{"arch": "preact_resnet", "model": "masked spectrogram model", "dataset": "babble in 24 made-up languages, each with its own sounds, syllables and stress or tones, from a formant synthesiser", "train_examples": 39062, "n_mels": 64, "hop_length": 160, "input": "log_mel", "win_length": 400, "method": "simmim", "mask_ratio": 0.6, "loss": "l1", "norm": "batchnorm", "activation": "relu", "depths": [5, 5, 5], "kernel_size": 3, "stem": "deep", "avg_pool_shortcut": false, "widths": [48, 80, 144], "init": "xavier_uniform", "residual_init": "zero_last", "optimizer": "soap", "beta2": 0.99, "lr": 0.0021, "beta1": 0.95, "shampoo_beta": 0.99, "eps": 1e-08, "precondition_frequency": 16, "max_precond_dim": 1024, "merge_dims": true, "one_sided": false, "adamw_lr_other_params": 0.0017, "steps": 16100, "batch_size": 128, "epochs": 52.8, "lr_schedule": "wsd", "decay_fraction": 0.2, "final_lr_fraction": 0.05, "warmup_steps": 3220, "weight_decay": 0.1, "adamw_weight_decay_other_params": 0.05}
Rows from block 9, named by matrix and row number. Rows with one number belong to one channel. Each number is 200 + 40 x the weight over its row's rms, rounded and kept within 0 to 999. All counts start at 0. After the name is the row's rms in percent of the matrix's.
# convs0: first 3x3 conv (model.blocks.9.convs.0.weight, 80x80x3x3), inputs 48-59, a 3x3 kernel for each
# convs1: second 3x3 conv (model.blocks.9.convs.1.weight, 80x80x3x3, transposed), outputs 48-59, a 3x3 kernel for each
convs0.7,096,87,153,132,186,209,213,280,270,240,209,239,207,206,205,134,200,270,203,214,176,168,209,208,143,191,286,181,136,176,192,180,185,242,231,186,204,230,201,195,147,131,215,185,219,209,279,135,171,223,243,162,131,177,250,234,209,209,153,233,159,231,202,182,196,172,194,261,191,167,227,213,240,199,200,206,193,214,178,245,173,211,164,148,171,255,258,154,232,124,165,228,179,267,181,161,271,131,81,214,251,221,231,232,159,151,66,48,145
convs1.7,100,192,152,126,167,218,201,221,114,172,249,181,245,289,211,207,217,221,120,192,138,154,211,217,209,189,145,216,236,278,227,224,252,221,224,204,158,186,140,207,167,145,164,169,201,204,184,226,195,185,210,210,194,182,206,236,168,189,172,245,208,203,214,195,190,286,236,217,176,180,243,211,208,241,224,208,197,238,203,124,188,207,155,249,228,231,178,173,218,326,250,170,263,271,185,244,211,134,197,175,234,250,239,178,236,168,144,156,124
convs0.8,098,225,299,226,209,129,143,188,161,298,182,195,159,161,193,197,212,195,188,193,208,198,203,246,215,251,200,181,178,210,186,178,199,249,202,191,188,172,228,220,242,226,209,191,218,229,265,172,256,158,214,245,204,166,205,196,232,208,177,216,170,142,117,166,195,251,228,217,153,210,259,178,165,140,143,145,164,154,258,215,204,167,208,218,164,254,190,153,203,194,215,235,210,192,197,228,191,196,168,185,211,139,184,185,189,207,204,125,188
convs1.8,101,133,175,178,211,235,158,170,222,109,185,187,253,202,188,216,189,192,187,274,217,163,216,177,226,122,173,198,179,223,181,186,202,176,170,150,215,200,253,200,193,262,203,187,191,186,187,168,179,202,199,187,180,227,186,201,200,200,211,202,204,174,170,178,223,254,234,190,183,194,207,201,270,213,214,214,160,259,238,235,225,273,178,247,236,203,164,186,238,235,224,153,153,162,233,128,227,191,200,165,201,225,167,203,253,190,178,177,213
convs0.9,088,183,193,194,185,147,173,174,138,184,229,248,145,191,151,203,172,188,207,215,206,161,242,207,194,156,206,180,120,187,173,197,172,223,181,160,209,149,208,146,233,174,161,206,214,197,197,165,169,230,208,308,163,184,148,196,183,252,215,195,181,191,240,223,206,207,169,219,254,232,149,146,172,210,256,238,161,217,235,195,180,238,221,158,169,235,226,323,166,178,173,230,230,248,209,207,220,217,278,199,194,185,220,259,221,118,238,149,220
convs1.9,101,228,237,189,178,190,257,220,216,146,170,260,266,195,271,163,231,161,132,206,204,227,285,230,216,187,212,148,208,263,212,178,216,179,195,189,240,258,187,165,254,202,222,166,211,199,183,176,208,273,222,210,223,218,196,169,226,221,266,239,220,113,229,237,224,222,199,194,145,224,243,201,182,195,162,241,225,187,248,194,229,239,189,248,157,183,153,290,190,261,105,231,250,226,256,280,266,228,320,305,225,204,173,271,73,110,214,194,242
convs0.10,113,206,203,217,285,157,149,158,229,177,184,209,174,239,202,140,147,200,235,208,200,270,194,180,240,219,262,232,161,196,245,164,177,260,206,187,228,166,222,182,185,205,263,112,235,195,204,201,168,230,123,220,175,195,253,198,186,160,170,229,173,174,277,173,186,179,194,219,232,175,171,171,197,179,217,270,285,194,198,178,199,194,180,195,256,204,145,170,264,178,137,161,212,211,67,171,275,210,156,225,214,211,195,282,233,178,173,202,222
convs1.10,102,194,202,204,186,255,151,220,208,225,153,202,320,251,175,185,226,197,217,225,186,218,166,224,211,218,174,199,162,220,254,196,233,223,173,246,224,211,198,171,208,217,164,240,195,197,173,193,207,175,214,196,187,195,227,176,148,276,211,185,165,192,187,191,251,172,209,171,198,180,203,196,194,216,187,227,263,158,157,188,210,254,252,256,184,240,221,193,194,243,238,216,261,221,109,232,369,155,190,195,157,170,234,245,210,150,176,213,175
convs0.11,097,191,114,232,165,235,185,194,185,144,185,198,159,138,312,308,241,191,240,216,211,180,284,230,212,191,170,231,176,229,167,207,221,191,262,175,198,245,190,203,198,187,176,232,210,217,188,182,131,279,191,235,183,200,221,186,133,209,127,262,257,196,214,173,181,195,166,114,164,213,227,216,205,208,182,179,140,251,259,182,209,225,162,259,162,167,166,242,197,173,149,159,132,128,223,196,213,253,206,232,195,221,155,190,206,207,251,194,202
convs1.11,096,330,233,137,245,256,212,237,229,145,196,203,195,109,210,262,231,184,187,176,188,220,162,222,191,202,163,203,285,107,207,187,158,200,190,209,276,208,183,216,241,170,179,198,195,157,162,159,190,223,192,228,227,213,224,200,242,230,159,206,176,142,201,151,232,214,186,199,181,180,198,183,215,252,203,177,205,204,201,175,174,205,274,184,200,189,189,188,157,149,180,220,261,173,241,256,248,249,247,210,211,212,189,181,148,160,209,238,160
convs0.12,096,241,227,240,167,138,197,184,135,230,203,220,232,248,193,107,211,182,196,227,165,106,220,216,225,238,167,202,129,194,128,177,159,242,227,217,221,171,158,195,196,224,189,188,199,185,198,143,239,147,157,179,202,215,221,171,178,167,193,188,161,215,268,256,210,349,203,188,179,220,164,79,214,179,220,195,190,151,206,165,197,207,175,144,203,242,235,207,182,230,172,135,125,116,199,138,157,152,195,242,210,221,219,231,194,196,219,167,211
convs1.12,095,145,164,192,216,252,212,206,199,248,151,154,167,303,154,162,173,160,186,158,259,156,207,172,181,266,223,218,192,163,120,200,176,205,224,184,183,174,239,178,206,148,217,179,259,218,220,261,204,222,191,213,206,290,250,199,216,174,194,189,96,222,235,209,155,293,220,176,243,204,147,133,173,212,226,188,195,209,200,188,235,217,245,247,235,242,196,203,170,208,258,254,211,235,188,257,236,300,239,225,200,160,191,296,267,210,176,163,196